Rows from block 4 of the text decoder, named by matrix and row number. Rows with one number belong to one neuron. Each number is 50 + 15 x the weight over its row's rms, rounded and kept within 0 to 99. All counts start at 0. After the name is the row's rms in percent of the matrix's.
# fc1: MLP up (decoder.blocks.4.mlp.fc1.weight, 576x192), inputs 0-63
# fc2: MLP down (decoder.blocks.4.mlp.fc2.weight, 192x576, transposed), outputs 0-63
fc1.475 094:79 27 57 54 53 42 54 43 34 59 51 47 41 87 61 47 22 36 76 43 46 30 71 28 56 61 61 52 49 33 56 56 85 61 52 50 70 60 24 44 37 56 54 56 52 52 43 53 28 78 73 47 56 48 65 41 61 44 56 63 47 50 35 64
fc1.476 100:33 58 47 51 45 54 28 87 47 52 69 51 64 54 41 74 62 47 82 60 50 51 42 58 41 70 32 67 68 63 56 55 39 52 36 60 64 56 60 35 48 33 56 55 78 41 56 65 68 43 48 35 46 62 47 12 52 59 58 21 71 83 44 43
fc1.477 098:48 76 49 61 53 56 71 85 48 44 47 43 34 43 46 49 46 62 44 38 75 51 44 57 55 42 39 60 59 50 42 65 47 46 71 97 14 67 46 61 53 56 45 50 46 69 48 61 51 54 45 47 60 49 60 43 69 55 46 38 57 68 68 56
fc1.478 087:39 66 25 36 47 46 35 50 39 67 61 43 47 33 67 46 58 95 39 27 62 83 64 44 58 27 41 42 71 57 50 74 56 58 42 30 52 57 42 44 43 39 31 37 64 49 62 50 15 53 28 10 57 55 37 40 54 51 76 67 65 40 36 51
fc1.479 105:21 46 54 32 51 68 55 57 52 34 55 67 43 22 35 41 44 62 64 40 35 60 49 50 59 52 69 58 59 11 79 74 33 66 27 55 42 62 37 12 62 72 33 41 64 37 53 47 75 47 38 55 39 63 36 63 45 72 05 39 39 75 78 53
fc1.480 100:64 68 46 40 28 46 50 41 36 80 45 77 52 54 38 89 42 44 69 70 62 61 31 55 46 56 59 47 53 56 71 69 37 22 64 67 41 39 63 45 50 61 68 28 49 79 36 49 52 53 23 44 35 63 63 52 71 55 75 55 37 49 64 44
fc1.481 099:79 55 41 60 46 37 47 47 33 73 37 48 56 41 44 67 76 56 50 36 71 24 28 50 56 25 59 48 60 46 64 53 67 23 64 54 42 57 30 44 71 26 34 34 53 43 42 39 48 46 66 51 67 79 50 55 20 36 53 36 36 48 42 43
fc1.482 099:47 55 66 48 48 39 51 54 49 65 48 52 49 47 41 25 34 40 20 41 62 31 57 43 27 47 76 63 51 20 62 79 59 59 60 58 54 51 52 63 31 59 25 50 68 26 67 63 50 67 66 27 75 57 59 55 60 39 84 35 14 67 34 49
fc1.483 113:38 55 69 16 53 46 62 44 32 82 46 56 84 57 50 30 62 87 88 38 52 21 63 45 38 51 74 51 39 58 78 50 51 50 44 72 41 51 64 57 56 00 64 39 40 37 71 79 63 47 53 39 65 66 54 31 77 35 44 56 51 49 40 48
fc1.484 099:37 60 58 66 60 44 41 42 42 52 30 53 57 32 62 42 51 64 80 60 56 53 89 35 44 34 35 28 16 60 92 29 47 68 45 47 13 59 70 57 42 30 31 45 73 74 62 51 54 35 49 40 36 62 36 51 55 39 31 61 63 43 48 61
fc1.485 103:28 31 30 63 40 59 43 63 52 62 49 34 50 52 28 53 56 69 23 53 62 38 61 25 19 40 23 52 44 72 59 40 40 44 68 68 40 48 35 37 45 74 55 60 57 33 44 47 70 63 54 31 51 41 46 53 64 67 58 52 71 59 64 60
fc1.486 100:54 72 50 46 17 38 46 38 31 30 44 73 52 32 68 72 49 15 42 50 53 45 55 41 48 30 43 35 41 37 62 82 57 54 39 63 27 67 49 19 36 46 37 41 39 67 39 27 72 50 65 44 40 48 41 50 49 64 50 44 35 81 40 27
fc1.487 084:58 48 57 50 26 29 40 99 39 39 53 69 70 24 58 80 50 53 41 62 58 25 63 57 32 67 21 63 53 56 68 47 57 42 82 48 62 61 53 14 30 52 56 49 26 28 77 23 56 54 28 62 47 44 48 42 35 51 48 56 45 68 29 70
fc1.488 108:72 55 64 65 75 39 48 51 33 43 60 45 64 41 58 37 64 59 50 88 43 50 40 59 51 49 33 63 56 47 59 53 71 34 82 51 47 53 57 49 33 46 50 60 66 44 55 65 14 48 61 49 41 66 12 72 45 25 65 36 43 53 38 47
fc1.489 099:43 57 77 30 52 54 45 51 67 37 56 63 58 22 27 61 79 70 62 65 48 54 86 64 64 78 42 13 52 48 50 75 65 35 60 51 65 50 57 23 52 58 47 50 77 65 58 40 62 50 60 31 51 59 71 36 76 50 35 49 52 53 33 54
fc1.490 098:37 45 67 36 55 42 58 70 54 43 48 47 23 41 76 32 34 84 21 54 59 80 52 03 31 32 33 74 68 45 50 26 66 62 44 63 48 64 30 70 59 24 45 64 56 47 30 34 57 73 28 34 28 51 50 47 27 47 39 52 58 42 56 55
fc1.491 102:13 58 41 41 27 47 40 53 60 43 73 48 54 41 48 44 57 60 51 25 48 38 25 38 66 59 12 41 70 39 56 47 72 57 44 52 34 71 74 49 52 32 49 40 55 30 61 94 71 64 50 42 34 43 26 66 57 70 65 53 47 69 46 62
fc1.492 095:23 61 29 67 40 54 53 63 54 47 42 36 37 41 65 53 49 40 41 46 52 41 48 55 44 62 60 83 46 31 67 46 44 30 46 74 26 64 72 43 80 75 73 41 70 59 20 54 60 20 70 59 47 70 37 56 53 56 26 45 60 47 37 51
fc1.493 089:47 61 61 17 32 58 54 76 36 64 51 66 42 24 22 29 38 50 38 59 51 57 57 57 40 45 62 61 37 60 34 54 43 53 52 60 41 64 49 31 50 53 64 13 41 58 31 33 60 48 55 49 59 24 38 42 51 57 44 59 51 50 72 68
fc1.494 100:58 34 10 27 42 58 50 43 31 29 58 31 41 50 40 44 57 25 66 63 37 39 63 62 79 53 31 63 56 45 26 80 73 29 50 64 58 33 64 63 55 40 43 56 35 54 19 58 53 53 47 33 59 64 59 24 66 38 38 48 71 54 59 62
fc1.495 103:64 70 82 56 59 62 57 52 71 69 57 43 16 43 70 42 58 69 53 63 47 45 54 59 27 34 54 56 41 37 43 47 65 41 53 39 71 48 31 72 55 54 50 63 42 38 58 64 49 27 45 26 72 67 31 42 23 59 69 57 43 29 39 38
fc1.496 107:30 15 51 55 37 79 43 55 70 37 67 74 64 64 42 53 56 27 58 40 70 37 47 58 50 44 70 44 52 41 73 51 32 42 31 45 41 58 66 57 40 62 48 68 57 23 39 54 70 44 60 64 54 42 53 67 47 79 56 88 75 11 39 36
fc1.497 106:54 37 59 57 61 54 57 34 43 57 70 77 27 55 50 50 41 28 45 47 51 64 36 39 48 39 47 34 53 48 52 40 91 70 53 82 38 67 53 50 04 51 17 25 63 77 76 41 77 60 29 35 15 72 59 58 53 41 46 52 46 66 77 33
fc1.498 095:55 35 57 41 51 34 46 58 50 40 51 66 56 54 27 50 54 40 47 61 64 45 46 61 65 83 56 79 70 47 54 69 54 55 38 35 81 70 49 37 41 49 49 77 29 51 49 42 54 66 53 65 43 55 46 45 73 61 33 46 29 34 40 65
fc1.499 107:49 35 31 21 24 58 62 60 51 50 82 54 20 42 40 18 47 50 54 61 83 43 67 40 33 56 56 32 72 51 59 54 30 36 44 67 44 50 42 65 66 31 53 46 48 36 31 60 55 66 44 56 45 51 66 57 43 66 47 47 72 34 43 50
fc2.475 092:47 67 39 37 15 56 46 66 54 46 46 56 61 48 59 76 77 63 45 75 33 53 75 62 59 54 30 56 42 72 67 40 47 56 47 59 12 51 74 35 71 50 53 31 32 53 59 67 48 37 54 16 50 32 27 23 26 77 31 54 51 35 49 23
fc2.476 102:34 58 36 41 26 64 32 63 58 47 65 36 35 62 16 66 68 52 48 65 55 55 49 53 25 54 54 65 60 23 44 54 62 73 39 52 63 34 58 37 27 62 42 55 24 41 63 69 17 45 65 33 24 53 48 63 77 52 45 60 30 32 78 50
fc2.477 092:52 21 41 53 47 58 39 53 37 57 50 55 55 79 52 29 45 40 67 65 35 09 27 74 17 46 62 57 21 49 70 42 51 68 51 61 63 34 62 72 40 84 49 62 44 50 37 25 36 67 51 44 36 48 45 64 60 60 53 40 39 36 51 35
fc2.478 078:33 61 60 43 49 38 44 68 37 51 32 44 58 52 57 44 46 42 56 71 35 39 54 48 57 79 84 34 62 67 61 58 64 36 60 78 30 65 34 40 72 67 55 54 42 87 55 56 53 49 48 59 32 49 54 51 49 31 20 68 13 68 81 51
fc2.479 097:41 51 16 43 42 37 46 35 30 72 34 35 56 81 65 53 39 35 49 61 63 52 69 42 51 46 38 44 53 47 47 65 60 57 62 62 59 56 57 58 23 46 64 71 66 76 55 67 29 51 51 26 42 32 67 44 39 22 67 66 50 31 44 37
fc2.480 103:64 44 53 35 42 52 68 51 62 37 46 21 64 51 61 46 48 33 24 38 70 53 59 79 51 78 32 53 41 43 44 46 34 66 31 29 42 71 27 62 42 64 47 36 56 41 53 66 49 35 80 63 79 37 55 59 38 62 61 47 59 32 49 51
fc2.481 099:58 69 68 56 46 61 35 72 44 50 50 40 53 40 54 30 53 31 63 72 71 47 49 54 49 51 53 57 45 28 32 60 13 76 22 33 55 49 51 35 54 44 78 41 22 42 51 60 21 31 47 63 46 05 47 40 60 26 46 53 56 65 18 46
fc2.482 097:52 47 66 40 60 72 42 31 55 37 67 60 25 45 37 49 79 53 51 77 74 46 71 57 65 58 38 50 42 70 30 50 57 71 47 38 38 55 43 34 61 20 48 60 45 78 29 60 65 49 53 46 12 82 22 80 36 63 39 69 71 36 33 55
fc2.483 104:41 56 45 59 19 46 46 44 43 36 60 31 43 51 54 41 52 14 42 51 45 65 41 87 69 42 29 58 48 60 31 51 14 44 81 32 39 63 43 21 31 46 55 47 81 40 52 38 71 40 58 50 39 23 51 82 50 46 48 47 71 61 61 48
fc2.484 096:48 29 64 38 40 55 39 43 65 19 49 14 36 48 57 43 69 51 24 42 28 48 55 44 44 42 23 38 68 57 36 32 28 30 51 46 80 59 39 66 35 34 41 55 50 39 58 18 39 59 52 70 69 70 72 25 39 65 51 58 35 56 71 76
fc2.485 109:73 84 42 40 21 58 44 53 34 49 50 49 38 42 33 75 44 50 61 58 34 57 60 60 76 61 61 40 62 64 51 32 45 67 24 35 61 60 61 44 51 48 20 46 45 79 66 78 52 89 25 78 52 60 52 63 32 61 43 58 53 38 43 28
fc2.486 114:35 50 50 44 51 33 50 61 44 62 47 58 46 33 48 56 37 37 26 61 51 38 43 31 65 60 49 49 22 32 57 37 51 41 72 43 53 68 43 59 60 38 68 14 74 55 85 43 69 55 42 44 58 57 40 32 67 26 53 61 33 72 23 32
fc2.487 084:41 47 26 45 95 36 47 07 43 72 41 39 53 37 43 48 75 54 69 44 56 46 33 53 57 58 69 57 49 36 35 83 72 54 25 48 25 54 31 48 55 26 56 68 70 52 40 67 36 64 50 36 57 36 58 52 71 46 63 81 56 16 69 36
fc2.488 098:52 30 36 41 32 26 33 61 58 63 35 72 73 43 25 38 45 39 31 10 29 51 43 58 46 72 72 57 45 73 61 62 46 75 42 50 66 40 58 46 70 74 51 59 59 55 38 36 60 38 54 68 63 60 75 63 38 75 39 50 48 24 69 72
fc2.489 098:42 42 48 31 64 49 49 30 33 68 75 42 39 60 48 62 46 61 70 28 73 58 71 59 20 28 39 49 35 54 45 40 64 78 53 71 04 64 57 35 37 56 41 54 54 38 38 50 72 38 46 54 32 28 29 40 43 47 45 58 43 58 69 52
fc2.490 105:31 39 49 51 70 64 66 31 22 56 29 39 53 55 43 51 75 27 63 43 50 59 62 38 88 55 57 32 59 40 48 75 44 36 28 48 55 41 63 49 33 46 48 40 43 40 59 38 86 41 73 36 42 53 64 56 52 67 61 48 50 74 66 50
fc2.491 091:56 56 66 65 43 57 56 73 56 58 63 32 64 63 74 48 38 31 43 63 66 62 54 40 31 25 46 36 20 51 27 79 60 49 68 39 51 58 40 24 50 58 23 60 83 59 31 29 45 23 56 36 53 49 58 68 30 50 37 49 64 37 46 51
fc2.492 094:32 56 58 49 31 58 48 62 34 43 55 35 44 54 60 40 47 42 51 35 53 35 46 46 68 64 49 40 71 71 41 45 51 72 44 38 46 62 50 51 78 57 69 40 74 60 46 55 59 67 66 69 49 59 27 66 36 82 47 52 59 26 25 52
fc2.493 089:56 40 58 39 47 64 31 20 46 39 67 74 41 88 49 24 38 57 61 37 60 49 55 31 75 36 58 42 27 32 30 69 48 38 58 50 48 36 63 49 69 48 33 54 52 36 58 58 40 75 47 66 44 51 49 39 56 23 57 44 70 56 51 21
fc2.494 099:47 68 64 72 56 51 77 39 58 75 64 80 46 76 73 54 57 69 49 37 72 51 55 41 32 42 69 55 56 53 44 60 56 41 58 38 81 56 60 69 52 64 51 56 30 43 55 33 63 50 57 48 47 62 58 45 34 25 68 32 36 57 38 56
fc2.495 097:33 17 54 61 70 63 38 62 39 30 48 53 67 39 40 38 53 55 79 34 29 59 40 38 54 58 36 46 56 60 30 15 39 70 58 37 38 46 72 37 36 55 37 67 31 50 59 37 88 31 51 66 24 40 54 57 68 59 40 57 72 83 50 38
fc2.496 114:71 06 31 59 37 39 68 37 51 37 49 44 70 46 37 57 38 65 50 51 69 52 48 43 75 52 54 33 10 22 44 29 44 03 50 66 43 61 00 44 49 35 57 49 42 34 46 48 42 76 48 56 45 24 29 35 54 40 35 29 32 40 17 62
fc2.497 105:45 67 79 47 10 24 56 38 41 67 23 46 45 41 74 25 51 65 42 38 51 31 71 45 47 50 78 58 63 45 59 70 38 48 46 55 62 27 28 45 55 44 81 65 54 45 46 58 44 38 58 19 41 48 41 56 24 63 65 64 54 66 23 62
fc2.498 104:64 63 67 36 38 51 73 49 19 63 47 23 46 55 45 41 32 81 29 64 46 41 64 68 39 58 51 66 52 50 34 58 29 51 44 65 25 35 65 64 46 36 37 09 53 46 61 60 67 60 46 52 49 43 58 55 65 59 58 63 42 60 75 31
fc2.499 110:72 61 54 65 51 37 49 16 83 66 37 38 50 68 38 67 47 35 62 37 14 70 56 39 41 44 48 66 37 55 43 58 69 32 44 54 69 51 48 29 13 56 79 42 34 38 87 47 43 54 57 46 48 53 65 31 44 50 44 58 50 41 39 66